Rows from block 7, named by matrix and row number. Rows with one number belong to one attention dimension. Each number is 128 + 24 x the weight over its row's rms, rounded and kept within 0 to 255. All counts start at 0. Numbers have three digits each. After the name is the row's rms in percent of the matrix's.
# q: attention query (model.blocks.7.attn.q.weight, 384x384), inputs 288-383
# k: attention key (model.blocks.7.attn.k.weight, 384x384), inputs 288-383
q.210 101:103139114121135115128125114127099149111110111138173107187134154060140158106152104117095118167122152149140120160138136180153095149106159145114140125123107168144115127132123120098128122140110100121128089118141141131099135103138156108086152163171114154097150124151142114151114101099149123155
q.211 096:105124129074096130099158147123131118096143107140116093148152111106145125128092098152079106163077100094146079083126149154163087177084117108159129111164078105148160130106184139109131125134136104156136137101180135101107160117163129147102133146149132128171177095111099160150091082135149091113
q.212 101:142122126160135123122102153139103127152117152131079162164142112116145151128130125144120122172129127134152116169106126141133126168129170151105153063149122155155171151167132073091106105124153114127128133100125099124122133146130131113167142137111143179173150100104157123118114115145109105134
q.213 108:157147164133129168167133132140131124126142133131143118140130154136143152087147141147123098116158080146125076133119107113132090125125182087142142113147119137127149150164140109139126143141114120127148159113063146171128107114096193163104099128142144155152130106126159124114115148157102107158
q.214 095:115098129137152135106103127100171134152138151128111087153161076108158110091160165119098170123121147093128130143143128139096136134102152103131086068144119153099121147102120131093153126166127136151124161138119158126139138159128099133085093075131133118159164129139154085164148111149179145119
q.215 099:095124135150133105103120108121168118124130117096113129087116139155127121093081106138134113098169099128123112117097134072131175116147117096200098115151162117115123073118150140117083069100102087144127114145099132146147104137118092134132162162108144122130138112117092138131161121135127108160
q.216 098:125128141073114113094145122081105113145179152136149119116114079101200123085118149144159136107121121142126131176128144150156087161160133115156149171135159120122109143137162078095128103140136097065125097141151091088113104090113163159110124156144122108121098181117164141130149129155117185139
q.217 103:127122144159112163119131141126118139183175113125166176123151167117156175189117139142168146120138114099165149149122096122123100082124093143124118156165142116093123125111113091124143110150087141093153085148162144166096134105100147142151122111109153145114117167149184113111099151131156134155
q.218 099:144139143115107148141130105102134169133078157128164159106125135129138076117117142103127087137155105166148096158122176142111140143124116125125160152100109145130117133151175115113138154124127113133131135111115130160100082083132131121137165136105149092115172088153075190109122126116096133108
q.219 096:125121080091139149108150117121136163118173132144166151132136101143129127112119137098151176146108160131094135132074133157124124098112063153090157161123160112085072135153142116130096120136126148138132142126143134139108127101124117172140130164139120097169144155111113151134136111175142155129
q.220 099:104113139166123151139130137102108116140152170125122154151143106121101143116118112118137111123135122097104112151141137144132121161120165148115118126133134106126085120123155118137126111141129174117121145110149109155167135101134131158128143091097120081129153113093167178117117110137139093164
q.221 097:091120123108137161112121110138139151149126119162097154151125088147105154110139145131145132143109156141137082120094156130116115130144141123097139156153172149096163127133161131122159110127095115136123129141145108151145155112134135134149163175132130128148157097083143118113144136169116140120
q.222 097:151127090094142167119115127139157114094136117125113148179139143128136162106109152119123121155129144095124062135131143125143151138113109128141149124137127156110138100102153104110105145150167117125106146104132105112134193116129139137126160128154115155124149173117110151138109119103131119071
q.223 093:135154120114109132163133098147107129136140157171103138061142133133124128156120124143149134097092120113131129171089124134118106130168157111118133139142120123115077157176120094124118136132129162078183109136118129129152128113182108152160100128134110152117126096133143131149121163152131114105
q.224 097:128110136163109112148128144156135168106122075108146120109136120131150148144116137146094150115112201112124123136104105141149104109094099116119137125114163121143116143111101090103145154189124096163122121148156107161110158175148136081147177121117086092139149134142119100133144141159134168091
q.225 099:171077086107148171142128180163148153132139131174172108105118166115155088128161106167106138091103130144110114118125108141107120145156134109151097136128103126076118089133130106116138138141137090114101115163115094145123122116148136091134130115135137157117132133116137141117107129132086127147
q.226 106:179167087146173131156088119134147114130107138136110112120131136099120088142140122154127107134159092157166115152125098120109162174103125121140134140144114189152086153141119117118163161095137148183137155139121093134112115142107139141104112124118142094131143087115110082140135162151120113173
q.227 096:157106131151096122155112149077114115127159141096140128118153111161129136120117101089129104112151180097118111133126169168149103147132090157112125115105104156150103112089158123094141145078115139111134131159167107140147178164123119193166166144117123118162123133158156112138107098097094122116
q.228 102:144159093207126121141100150126115121186138160132139101163091147137124142090145099153137109152126152126138106153128141108134121099149163141136107179137122163118121141163123134126140090112111144136142093132093109085109065108114110070125158144072142094182114127102100154105189114160142148129
q.229 100:131109110154143119070135163124140135121105086125103094087133130098110132102143121123063100110086110119154085131144143156125118114097137158085161154160104084102128158067126146174097116147091096128134159114169121101146144168142132157057151134148103069131103117140142111158115100099122178097
q.230 095:089163073167141141108152115147140168127112155137163163146132132148133125096149103128110119143117148122085120157147133129151147136119113111119130150136120127091126104131123132086141125090117139106118124114075128114122118129144102109169107122135088121152139121169131178129157124138162108121
q.231 092:145108128116135156152124109132152100149121120162144117130165187130123115097156122170128090114118145113158109145135119127138124128155147172102086122109150170127139127125135132114117161118125092102093143085077157162124092127127167128129136143135108124149147132138121109142155131096151108109
q.232 097:096165126102160138122136093173138151157156126129133114139151113142174118095122120196123128055118122137154171121103132146128141156111080101140156133091162112097149118103112116110127173128116130120107092086164139122151127131140102119138148109129106120111145103186149150109133132107155116171
q.233 107:178119126138105147166114130135141133110159100109149155126157160146156137130177155129119102108132136094156132081099116110119104136117118147116118127109105126172140076149114154133067134126085111124086139148155121103120150128187118138163107123118124143120138139127153063127127143137085114128
q.234 103:108116141104131142075123120097141131146112099157108142152119122126115126164129131121114135162111131138174114144148139155165100115103092157143138122139148118107121099144159151136160158125127117128121126155153130109090141085175145138101111127131115122133108124075102154108164112131182079123
q.235 105:129130146133088131106105106134124142162128102145103101167116112154159126139114158174139133107131149093127117184129142155132104163094154105124157111106127099124103093166112175128073132112097151102116158163145116151114159113124107150143140122123159143104139122206129141098123137110145129112
q.236 101:136101127092145099149156169146135115159122135097135050137145105124116097094117125129130078112136148112114150079115164105138100124130163126130150107150134113161146130120105109086164113106137106104136097100118099169110109136119178118084138153111143127144150116093162172134116128176145133138
q.237 100:148131086114135161117134139151115112103124142134139119133090130097118126144106164141132108140168123159137090143134110098118163133134134125125088138193127147081172138169124151110122158142120090105109097124135139099147124143162103085092115148088174107173165173120102128108112118176067078085
q.238 097:128099132139168083130115085114127137107111175134118133108158150161150117137115104106167168112144133129117119090149114123123091112133107114118126111139135119132139103127111137103145126150116129123078156169087122119119107120126167118165085101157170160136137164123138115115124132211123133091
q.239 102:117131138136087107134075097110137109144190075099156122134160082146134137111132132113134153186120137157120140175123164140122099110113134148074114106154114144128104140112149194132179151110137142150136140136101143173154140139110133122128127152136125124131133104124120123080117082132111126151
q.240 103:137059110140089082116084101176122122127109123147136156149141170096140114156146143168130117137132154147134103139138130170123108107103071127118158118110110160109101111116143156157102107120157136110160138130123073123107103150120112167157099094173105131133112081165142124118169136072167083133
q.241 096:139150130134139104173104101140142120126152126140080106127139113098107110091132108139123145139146148133145129130144130142117106169105136063123120126152115145096114117087119139117121188087098161133199091098140143102133120145121125098141098136152096144152162074153141111100128131119140103151
q.242 103:109149132154160099160138129116125148118114151159117127116106089139140136082121124147115124114128131145136142170173107112132156094143133166136123139130193117187115144169132139151105137149111147146141112114135095170155137152166131135148101120128130108124135090115115141167129086091138129148
q.243 102:132137088140107123099112148176131154157138107125102148127139126152117137119150195069094108100126192132166142139112134156151145158098120143168139140151114145122115137135095135186095114130143080145156118126106164118094114170111122103132160096111103139094094108187074142115106108088155129145
q.244 096:141065142130147115118119113135089108114131167093102128129130130156137174154120098118124148146133168144135113124124159137152110143152150130120111129139134116122098120095144129093160129105111123087119103087138090122144138158159131144178134160127078128142163109136119095093128185164097140133
q.245 105:120117161090145135124143137092087101160128113097117097129149100109123085123086153114141103086099055133146133053169109173164103064203133183154145134130164133142128132154154098147124173146122150135098146125147139119148124172118149129125093126124157129129156101161112101106135161106112167125
q.246 097:147103139102142089111126165148149184129130142123104169127154150128141118100111108133116096106130121161138147126171131137147122109102137132154129146133120102120106147123121158107142123169122167151138127135135123120150081100130150110158125099113125132116083093144114159145149162125146121143
q.247 101:123139151144141083105124090131143136106148089130116162131108155139112170171125119129097147142170128141140131187136138146141124095133115146106132118153119168134146169135125083130132116143142148158135128175094125141150083123150122139128128136118122157114125144100148164126126149082156110124
q.248 106:151119081166087118151106106132142160112143180136117113130128121104137104079141096112069116122176131162138125151159129163141150119158125138138163182133172200119108130135109107144180147129131149120165184131133151160146139129110115094142105119157154158106212161132090110111104144148118118143
q.249 103:149095102137122090121092132127082163140146138130121116096125115114119150118127147100140139166121177159167164153141121130094119151095145138130115142161133153093132115096144120130114103097097141143153102135170149148136081129108102116146082120098109138143089180140157105118141121134133152146
q.250 097:090126131103161156116149138114137147157150127135142092111130117101140123151119094099157129135129124142181137120126132149135156107104133133119170166132127136139137137118123100113149143125113108120156075151166135142161131175100146122113119099141134102133103107106145053138165135108141114134
q.251 101:174144108097173145148111144127134125117166124103097115136151087111117121140124134118153129147083126120129128102057083126153124061119148182109126144105117141146105123114152133102112107122105139149127110111132128110118128113138120095116157137115104191100109149138148171157144109097113144098
q.252 093:119174109102094122146111133100109145146105147089154140124095133142154110117101116128073130098117116192138138131162141162198095107085153122130106121127120120131143111122140164114126129109119140140128120122182119134073141080131090155138115137149144079169172162119135139134109150103132176113
q.253 099:135092100118104106149162095115147135130130137118090137105076151092130159134104137074150117134147132140129084118147088104148176108137100104106121175086126105106093113122145085124111085130139081138109095156141137165134139156109158122171124151108141113138101143128152137141144129107137123147
q.254 099:105121156121128118158110165135157145127115115153091124080147111125129170114120145120156136092109109128151132114149112119142148147133113139165159130145143141113075184104150112160149126161147101135165126132109113132161151152104105117162126139122132121090118140116075112115113134167145077093
q.255 091:100141175108168122128131151145121139119123156123132104136116160147157098102128109136117143139186134160155118099108175161136135113111180117127113140078134150111112127132136151128133101138159147183127134111061130120099128094137144121136090124144104131153092149133122173155138104157135134129
q.256 108:133154176153120089142146078111091118157149114150156079140102117149128104138112111118081120154146132112134148137111145164132146150092138167152118161140154133113130169108097208098081134146129119189127169139152086137111080122130101115131099115133120079094150127180135105134132124074166131131
q.257 101:183133137118146128147063097105085139111156130129120167162125101121168125101134126157124131102151099160099143128142108117117093119140143138126158090126127122125133112116140107123126141113141126128125161145129124182108113173134144145106130130135156153124093103107146141138092105150114156155
q.258 093:148111175142094190141180115135121144144124185168111120153112147105144149160124119102097095181137126138147067088137115139128178125128138126105120139080109100157137139144192125143120106087141129132109166116115148109114151117136100151142135099074135121101177149119132102122122146097116166131
q.259 099:135147125097136139144133143111136109122158157141113131117155154154146133155113155121188133134134152098102165131104067164107116137108092190156088175108097136091155096129146120100117124129111107120179175113122143128153187153141142145133103114137102114096130109155097131107137144173148100082
q.260 104:112120104105117158134167126143119105147145131132118154121105132130091157134119127099144126124150128160158161116148117149157161096139134136146115123119109145103116125114087161113136189163111142130153142105120135162147167123131095099147135135114156112111125134136189117146094125127141135116
q.261 101:075098144133143124118132148113111099139124125106130115106146112162132103112108129151125130153114092100125147112155148169137121104141170153147091116128136155110099134136128145141156129138131134130104120120152148079120065119075130125145121109122106160118134152140104122131121134114122126132
q.262 100:100156087121156049093141125086174114111139139136139106124089143132143118133097086111123160123123101116141120156158150091130100136136142140127157136177058118130119138147128104143136092106160109088152140102087146127118107131122168117124102164093152130096120138141125177137122187095142121131
q.263 101:145095154131128119137131147120115111160077145148094087123117158145152117140150123127097125121155144093144133129152093121180095143154110123138155100156101132142114087092147120053156155124096127126114107153157123116121120127099109131149148131115118148144141108123103146122123132136105145143
q.264 101:173123114108135143142148102147133121114149171124135110081187150133122129137104143137133127171108143138088163172150132147126145162139152122094153175094125109154133144165098117127160123111144153120141088097122148131128120124140097160118135124115122137131163155122181136146126120124128088112
q.265 104:168084137102101133107161130106128119098134126179114103092151163120124125117131139147108165097123102110071166119087120138151117152097136120152155127128111137113121121151125154099155111142132131105157116081150137098136083132109105164113112122132157130134139077161149114181107160135165149105
q.266 099:118109107137146117134162112105130128109138136074120094158092124153127145094105111110109148137172128100135122176156150158123150145102085128105124141160134108098133140090161123110070129122120143140124119135118103138116096116150129090118162158146128119164126123118119111096174117104115101165
q.267 111:151130123111142156126110134100091131117188097159157155067148149169143102104138169146100134156134137079098103140110102158142156160157135133134098140106130153097144125138135107135165112148153098105147122137129117117136138128066114113107167089164138173128126118077113115161139153158121126109
q.268 100:139137090164161102129079124144125130104111101164115082170070110139131126169100130118146141118144094112146136090137162132123160130121176096162145150142112147161088107092118172139157109109122108133151098101151142111131176135047181118142132136116111107118097103172134074148133150118157140113
q.269 101:130145132143138124151147094154176155156046147131128130137184097125131149109118133126050110107110135163142150144112139124119138128095174121116150122099140123153143132146164098151096126132101165165153103135149157150126129150102118130178160120098132123127125138127145121088144161140111142080
q.270 097:156103137127124106117136132126104083111143141094104105098136125101138146119116144146132163093104125135135161139173154162095132126145119104113105150096136129097148136118115092129137120139113121152146134128110146099124124146157108110170146136135154128123131090135123168109160105146123105119
q.271 106:153127078150141147126127150152111153146095095075115135143113132124159129133180112115125138169147101099128103153096117078109142125112102130147133138100119110096167145124127101162094149146188129160148132106169156118123129136093183155177073159125135144131108140142146134095099130126159115098
q.272 099:158113123119154160129173123136109116141098133150112148082162154116142102121113085114110122139170143171078103123124164110126076101138106155155082081080142093130106114209177134116151138137129096107139132164125118150132138166081123130087122108136117120142138101117129167142143120108122161123
q.273 096:143143126149117126128125143150122103118110132122112146134104124128142137139165088110120123074091106107150150126137135090107141115150138142179130150136102106130170101164111143161125122157130142083118179084097105124086114162102145057156098089152101116117151161120179111134154121141134124154
q.274 109:139092096088101122090141108146161117154151142083144125099138114123124152142079158075131118090152114117130147140145111179143142131145117168131133170156128110108145186141177134131130134114121139119120111146129097132153142121139089091104172126118120184146122148144101134133150156151123104148
q.275 104:136123141119160153121133151117117129120137117149125119149128070186160126141114133103125148110117144122139121109118081095107149104158119147089114126111104124093137135141176120109130128110098131139155122171139103101151100099124079156116129169177137134140114132129150144119130131125084112103
q.276 101:137152094076118127148121150150134128096100141155116140177153148086107137168158125101127164122122139108121140123151092103172098137162146119154116165157112088154118130143112132077135103130131151125106140049094094090111134075103143126128145098101098138119171115188124136166094115080107158097
q.277 103:129164137150119115161184131153147133128107164125107144127122131093124081125125123145141116080103124126124161087095134118113112148139143104143127123130069105148104123113131076142162102120197119168133134148143097127149101107114130150161173146134139142115139137124118131152164117100141143103
q.278 097:137158117129110090137093136121115075128165118122131111097139136118131109105142104114176151170105104148135115191129135120107156088154142153086110110152161168132113148146081113134129130141173133148124117109129094171120139182087160155168132098123111135102108123130123138167142118125149129128
k.210 100:122118110128154136165127120132133148102142106117169139124144130115146110104073132157127146118150136099073118118131104129166146116116115143116095179130106141187101155154096095089166120118111160163165110164176106138127157158103138173129134080146132208177124092074137150149137111159145152128
k.211 098:124152123149149129137112134116108146089122133109121123131093100138125134104140137157149141147165089109137109076101136099153123094135078114103161141095120110129178094153133131062126137163122101109104139145122105133086117170077151144127065129094137128127189104139141118140124134103145170113
k.212 099:106123139096147097157167145095168117103137151086117136099094114102108138174145131125084188138085120160109119125146117127155166134137124135156121120137129104142096135140131139150120080127136097160130105125138126168146125119195113079102185126130125163146126143151144108114133117166105085147
k.213 106:148120132147106160116166116113135136134152127136145131115141170093171154132136143131173081145118154142087087124143161138113133133106115111171127148158125128127122154150135114126086103064190137157097145109131111143165142085083113172094142129119123187143122130208141116146117128181110128122
k.214 099:165136097084138149138113121113152154111132170150149182137112089091159138120096094111096086105096150132127073109133132135086150085171110143121123126100096144130099128154084140108136126164105134129181125117159085140128103101136160109086116113104119163130130141119104127144110110150142135112
k.215 095:186140118164107125090127088098115156106135151122090112163132079144152067134118100114104104120137141085097159151147145135136074148161122142138092169148145113098126089133132155085083118101129183171122137097122139138148119133177135140140155120140093147135092122107129107098135144094132163141
k.216 098:140156157131093139149168095144158139125093121153139112106167106084085095155119096135124114131157128136144119144148129140124131121132102130120095108155110152181121125111104149150148154104131120110128106065121114106166134138123138159112108105094123152145128113121174108130129155108127109133
k.217 102:098176171107124107151117135111114128100104142173136130109146172121105136164113145149108167132121136141146172125139093153142169094115144145139130124155164122140131139143161114139162157131149155102105140115149117090122146098107175130163158139132147141170141120127133138160105127105156123125
k.218 101:099139129126151171136128162103126134107118114119114102150138108143113102186151133132112139149104142112122119099169127079105143144137142122091121185138151119159108132107079106170140102154139150107162089166111148119152121137082133151126110113116118119116120151159154125139136160129094109126
k.219 097:109134074095124093147105133069164134131118110146127130118142126120079136107137112128092101125152156136141153159150135156131088119129134101130145107116081148114117107106161119155122122110122077146119091081167122140133105169118130109122109160103119117127182154106164125168150099114106164134
k.220 097:114152111066122101162110113076150183089138086177135131133117144091141104126094120163147169166118129142132129100131093129131132139126143132127097170108141120146134118119147138114121120140123123127134124108120133129119096139119135164142143100125155127125161132134142134160125151145133121071
k.221 094:105094168157061092127117109120125151146103123155087140137098132072156142180145128113173157127140113089154093121151145148081133127128139168134111118148134096141131120131144175120134135115153081087087105104159159165151106132086161102101107135135125116147128124162140129137104139110126137127
k.222 096:126140108104143160110124143165115119125161132095148125143141100156094135151119128146118143107104137111152170101128152125163171116105140147118168117149135111133100132127099117133095160103118127124081141092153115142119141133123138151144138163113127138139143099129096120110160105130169138147
k.223 091:112133101078071095121125146138085113119138109158134109107119148125111142082122113153124146099133142095174122156138147127130137067148067107174160121099093124111106133142125151146107075152125131154139111120133114142140138114133130174137123113121135112134125127129139131145118117117148131124
k.224 100:139134110098133137112131135107124120126124120125148123089189089110137163121162143124128130147144123157190120125142121109124130149135113137125136091143125157160169122147148123145094125110152105136153089147110151184095126146123167071120116167114153130148137142142111125152137141124105109102
k.225 097:129155102133080122155133084093120156129145119123145148160125066135117166106132168114086141122086129160178152144121117133139132158120119121143171147149094150144121131128127133131105102142121136168078075163124122123130114074150141117132221130121145155135134122130101123154128142118137094095
k.226 097:090114130141120132128146137139130157175145111103115169141075120151151146116142100166132143116138134143120150166131159094103117132147106123178114161131127123147122142172055116118140123144105090145120118145147113162138112104146111121114131097164083110101101098159169150158130129077114141127
k.227 098:116149139096107129117132119106146129103182121114114134112151151131140105127080111142128171152098113115158099116127112150166109161081110099121134110156141116108155132102152094129098144115120137128132066165122122146126072132117153124175093124098096136112145172112122119110131112122154091084
k.228 102:143143087119126130161172127131103172084153159107165144146132129177107127146131108115109152155154120129097180101127140133055124154170163129119077063146102098128105110154129118125089101119183132119149136090097139112138131143114162089086175124147144127127133116165139100143136148119128144153
k.229 098:138073120080144122109133100118069122143110098086097091099172126109164088114111170106156159141097086102094111112082071138136120186111111140104162125145158162137135122103121126129090121139115177141122123157145120128133116128132138103166133167110098144115131114134126157081152139137154146125
k.230 098:141090124162131090123124101136123127128136132117150096139105126195152123206142100116142145111173148147106123087093138105133148171107112163093139110152128114151141125132127112148101107113137095124130133096186141121162206147095136098151100118125128153135119120101159127152117157115105100121
k.231 094:121129137140137168105142154133103157149144137133133141113134090131132131073147146117137110095112127124077136111123136144079172108114157151132131094170124122158100115162096149106166144112093137192116129099160180134182086124127151125150192123104157153130113124134162085136119157151083127129
k.232 106:153081150128133121170149082136124168135149110144144149108138117125086131114112152117120123153132137120109167137149119118120131131128094147110121117108188124101142135133111105154081122102102113131138096099148129124152104181126144136133110101099171123190114143115138162140141089116112110145
k.233 101:134165116126133153159112145114144133162152154081086166142070118097108122140137131143110104122130116114086166154115100149153093066126131138153189088137137134128096136128116151134131131189127135155125129169140110140102074119144103138118153101146138141131148120117149166110118130143152154102
k.234 098:121165077129189140160129113125134161157119129153123136129081132140145112143139095126120132110108099126081152130084140121144142157147135181141131135145109175120112140131102120107118177163168152120142134095129097140103144214101125133156132137101168119110128100141122156158154125101146191100
k.235 101:121106136114107144138179147118113162120156092106116124129155124105144147107131186108112126152088168138134138149104118169164100156115147112105109162125114170148077117081124113123155147116121125154133153092199121175139145170100136164143151099119103138129100163149140148133135106142128119117
k.236 106:139100155142103118113126165142085092087104115134152099113146131139042133156146139128142150138134118124138102065117125137114128145075109108133102136141117146106139163124068136095154116084156122137068142118144140131152141128136190108142095124095099148100153131109170089125108174161112096162
k.237 100:155152153137134142149166121165144141135140125102142124101113131139130138144129147159137150116113123137112111150128145096124117093162147101089081107186130163111127125101112120133090116147147166083149140141130144133154100110159151120141150082140146107133107114112134091128159131074146097142
k.238 096:158139106135116104164110162150160074139095127102138112133120136104101124124156126125121131117121146147127168103143127174110075118099115129153170091164097109084154130112076111136150136131106102175146123113119095097175166099166135122148115123150144085127123170120167120135123148098114152107
k.239 106:131132084142132103115121124153146174178128138102154138111088147107173095163114136144157136126139119124165098122089112108153152152117139135105116158134099119108147090103116122105125165118138125168127094130152119142144155168139125120121124102130095185136133104157159140147162164122145155115
k.240 105:098132097123105137163104133164153129165176143152132123144125085112159142098148168123145130144107134115107147140098150095161135169150100142153165105126123140107119104146125126104107135130099104146137125118136166083090180109119097101116121143121106111135137119122134165165153127077137109139
k.241 103:130116146159120125144148118107129121132126102093154111131168093082126148121122154162138090101168113120100128142128154128149090089140110144165164145099149098118132119167096115118118093120087118101110136096136099095085122138135162119113074104142080172123145112129105177123160161102109176154
k.242 099:120111099138106096146173131088093146124161178140101136158140130094148136109100088118110150161142123107125107152094082128140131143104123104085129143102153156143145184126164108135122107115156100075120121131157121091098121138128116169135097095160161102108126141118099148165151103137132177120
k.243 100:128139077122125131137113138158139136142146122139157175109165161178117135132106138123140142126153132130115147136091125127123136174115074130113147136091126134082105125137184093096104108091149144140168092130108143098064141133136144183126116154146133099141081143132111087145124090133094164105
k.244 098:177136170136124167072134136143116148132134087122079142136102166099139128133126119188118150121101077131073085130126123139140119129100124125134130142148138116139110121127083153146153107159113105086141137154150139114090124115131141125154128109152151110164110137094103128171137174114145159156
k.245 104:139129132148146123089141159093114110105119153157129108155141153137109136111170132130129115135105110155118140184149102180119097079103153123092159155106195134111109116150109136110118141107076149144130133183103098132166110144172140093109135161134138113118143144152156122109120147134089113138
k.246 101:131145108096108141175136088133164090136091116152128113127164163115103147107115127136132126107162090088140092156154141104085176164133102119128066120127144143157086108108142147144141145162131085109110130125133096109118151127155092126109189135151148088151105138154124153169134142152123096102
k.247 100:098107163152158102118100123106090129146151153183112150113072111139125098103114131175136125137133142111122124135092110099124142111112098143141118108100124126125144157133120107119125139155127148103173198111122152104137119108154148129109133129091102097122135134192158120120080149107144130103
k.248 101:134155085151137160147157160108136125128131098156114117144121112100166114136151143139143135130115144079132132141124121161114176120152171091126092180110075124095147131166135105125127121128105129194139150122153124148166078123126118134117098108161127125126104153151119119145137129104105115107
k.249 100:184161129135092142159149114130113155121123119123164131147113122155108125117110133121132127128149102134113128099108124133098141130136158115144161095093090103132157148150171125123117146118117111107140170122145123119105138125169193124122096087161099125114152115105079166103124138134060145161
k.250 098:145145131162132106154128161105132108139120116125120114114134117095102110119122108122115119139168099131131142122106157123137111169104106135090107142160159153146170149116128122120160163146085137119096175163150130110102084126165171128166171143111133103107119127081110158124143126124111119111
k.251 097:147128075140140139117139135101127125096143130067111105109127170168127157100129146094111083140149090137107143107146119154158133154087132125141124112133112130146100136136180151108126113162135149129107129142118107143108119125113105117115147136154096068130117152101127152169090105129143148167
k.252 096:178126066106170101119129089151152099142136121164138138136107148123129124174114109121143144141139133098131148082106079117098144081136156159134137129136101109140146098130101099151129151089099131142170114160111093114094167133115153130147113136132153137155142121118152140123110138132101107133
k.253 104:087158127073132129168124152133163083106152148180104146151111122120091119111142119113096095099139110123122184160111138103135110136100168083133152149124148133091126106140161091113152142130088147124095140130131106136073155106119120132137162148124137105121143146116079141116150132109147119154
k.254 097:100114121123116145095176109113126165171109097102099097130158090165132155142119154138115183114134132171134170158131124156126149128087104112135124119144142076125082128170108111100109118143158119118134131131108112153089127089131171113101082131126089144150130131099124117083112135166140082081
k.255 096:120123115081182140136113121153147124097125107137170108095133157143113111126104164113127158124093153128150169118136146117121095140123145136168141128173126143130128112110112134118134137152105132141151140140111154177152124119117157112132141125106152137126133147122130114136160134092113094170
k.256 104:130121139116111120099140105174140133124123140163103111104113106135126170135148147111122109157082112130110105048136128103114136112084131077109162146145137112155142129149115106122155164093119143161128163117162148120092123161137125140084138146150123132122112191145135176139146128074165090162
k.257 101:130102128156174151129140150132100121146144118123093162121129169096128131125112166120180095162085141170119153132150072138103166109134116131132087116144119148127125144136108167137117116130162134134156135156155126179154106144120161113105143124134117125155126111113154119141078110149130148103
k.258 098:104118123156132124161117125137125102106082099122130111153132166157105122153154130140118101158110158151127066102133175170100120149149169129092115127123122138152069110127116125095116147135141098091105119151095109159159138130063116083161106069103128148112183151145157124109149123169089120133
k.259 100:122120108123131148145174134105108137182147152121165121103115121143102131073120154076122111182155095109094107140141092127100125124121102089117142093114074094112130102107165128143139132135150161118169096160093145120096147089105163129081127138139073102145110176127137173124142167097113107173
k.260 104:150139150131148124155141123119147081157124144120105107139118142126155118126147105129104173134099190130134122140121118092118133149120120107101137168132121096145124147110146122155102133118158192170121113083141118117126122163144092118130118104116169138131119142109141085114137148120137150117
k.261 103:122110138085141162080129096145082120125156161126140097117139128118128141161139152164135109142177080137177163141154124126161112136126182156109132169137155150073130159175109135115139139089092123155140165115132104114091128168139073141096104147122146102066119139147089158105173069141151134115
k.262 102:119174124103127121111133163137139102132132175114151148122124122179096155089114180130162107094106150176102129161159091117106134091158163147125122115141126130088186120135138119110114186088135114115150142106153162129122064130120130139165130163094128129110138104135078143154153110107106105151
k.263 106:114083140140112110149149101150070131088118151129108104110142147138134093125079116106132106087150107126161174137147116114108136158128133078112136149132123139114145122159136142155128124097140099078175119128102155161137081125118143113095129111094115076124103142097129146114155130121144150151
k.264 099:160135095134107143106125112128118121152146182155136131141107135140118134088156147097094123120153155142106110151109141144136085122128150105111163125135141115130140143126146074106116101129122077126112097144116144123123139109093123131109124127117106108160149105088119145117146132124112172092
k.265 104:120096118073093136131122101171082132138145102148130111145111107112113141148105137091116118088178113127145141095100134127125135109103124123169180100132169093134112151125159131084108125106098133127149117140157168145112091124141093188106147156088131116110095158107086113144145153092147104155
k.266 106:132148150153132098150109152155162142104132145159111112130142118123135130130123128117079182103098117163114103150096096146179115131136142107145161144120119162129071129088135090153122180130119101133139127069110122156151145136139166140146120129094079144090125191110108133136154128130144099137
k.267 103:148118107092125144112089119145100124143144133118109139150153130138086147131096129128129124150148131099149118144181084156097168115159129154113120121121170100126127088116126132118127174138146157138121144119166124116096163131121167156139128119132142107130146110140085122123147127128155166121
k.268 102:139156093154124154131143142090128109120154147165110069163133088127151117121130119132107148141136092127089134146107160149123119130109139143117128114167136127121110110144088145124116097124106131136097144130138118077123115136121160088135104089122148162132135194116067145133084128106142120105
k.269 101:116143147081146099132116118115152127080137102121140133114136173148087133114149175103120125107150136117114137118073152128152112128118138066131152128158095109115144135147119088116128136090104084110119130146137107141117108087131149105086146112099114115159131157150154134146119127175122106109
k.270 100:124078150097122162136156121135163116137124133137149155115112118108112165087135104134159102111166135109118104159112170090146151127144083131154144143122125094127159060157178165133113120105118152103131134124098159132096141122117122133123125137133140141126112111137101141105149125089146153109
k.271 103:132126125089119147149112116135129129129135156112133141131133095154139116093106147136141180120133147127106093124091125146083094158120112151104151106166120157110139170131097149159101100115138149144151128124126122166147127158146145156144084123153105104156116151167145120128096119194140096117
k.272 099:110114144131147120113079160152101143142095127077111136176131137113091095121110110120130134117112130138129102104165130117111130139110110149181094124129149105131103154174138093097113133116128108137121135129146116091122153134144107138109126129104131089108117104123168079119155097119103117142
k.273 100:134116132123128159131119151111129101129118105102133131181085052182104152116119148113119194151097134135124145150140136116105138127085112087148115116097143084144081127131146101125136138176131139128115132100143115126119121088081130151135134156165131097167109119144134103151143133095137156114
k.274 111:099094170130104121175155128118140153132147121146119133132113168128114095130146126123113089085094125186139118119141175162151112124119126131161150097161122155153085099114158132145126116100102117104144111097049087138105150088094139126126129169133123110129119113134160138130107138089110144112
k.275 103:109151125078089120152124149112125168099096113129107147130138189093127118170085100135146147182114114126119123122131134129103153152127134148111078098104139118146114141107133113110183159117126123114132120114127102179083093076130143150149140106106103145150138181101140114109144161127119140151
k.276 101:118114097167161143141162116126106080147138154118146101089124121156147153140097166157169114142152131162128144089102109133089124136154097086122160101064110183133098124146110131117095151126137087092134125150117161129143095121103098124103114145126102130145110101133154114092077120170159127134
k.277 102:136145097113139140171117136134119108096147148104139131081149114117132118102135155124086106109152110180123116172119133136082118127148131189105090097111155140123144107097129162168160152081122094119114113116136135104134150126099119152128154112122143133115149131142106153155130114095137126120
k.278 101:087127120135165118114118085119084124174156110130099094144173133135143132124174117120105106120165150139103168135129152106180114108106132147107106132141174145061124116135132104126095100119133180141121132119123123134139163155127098133135173107170198089096087133128103088149133131119137138130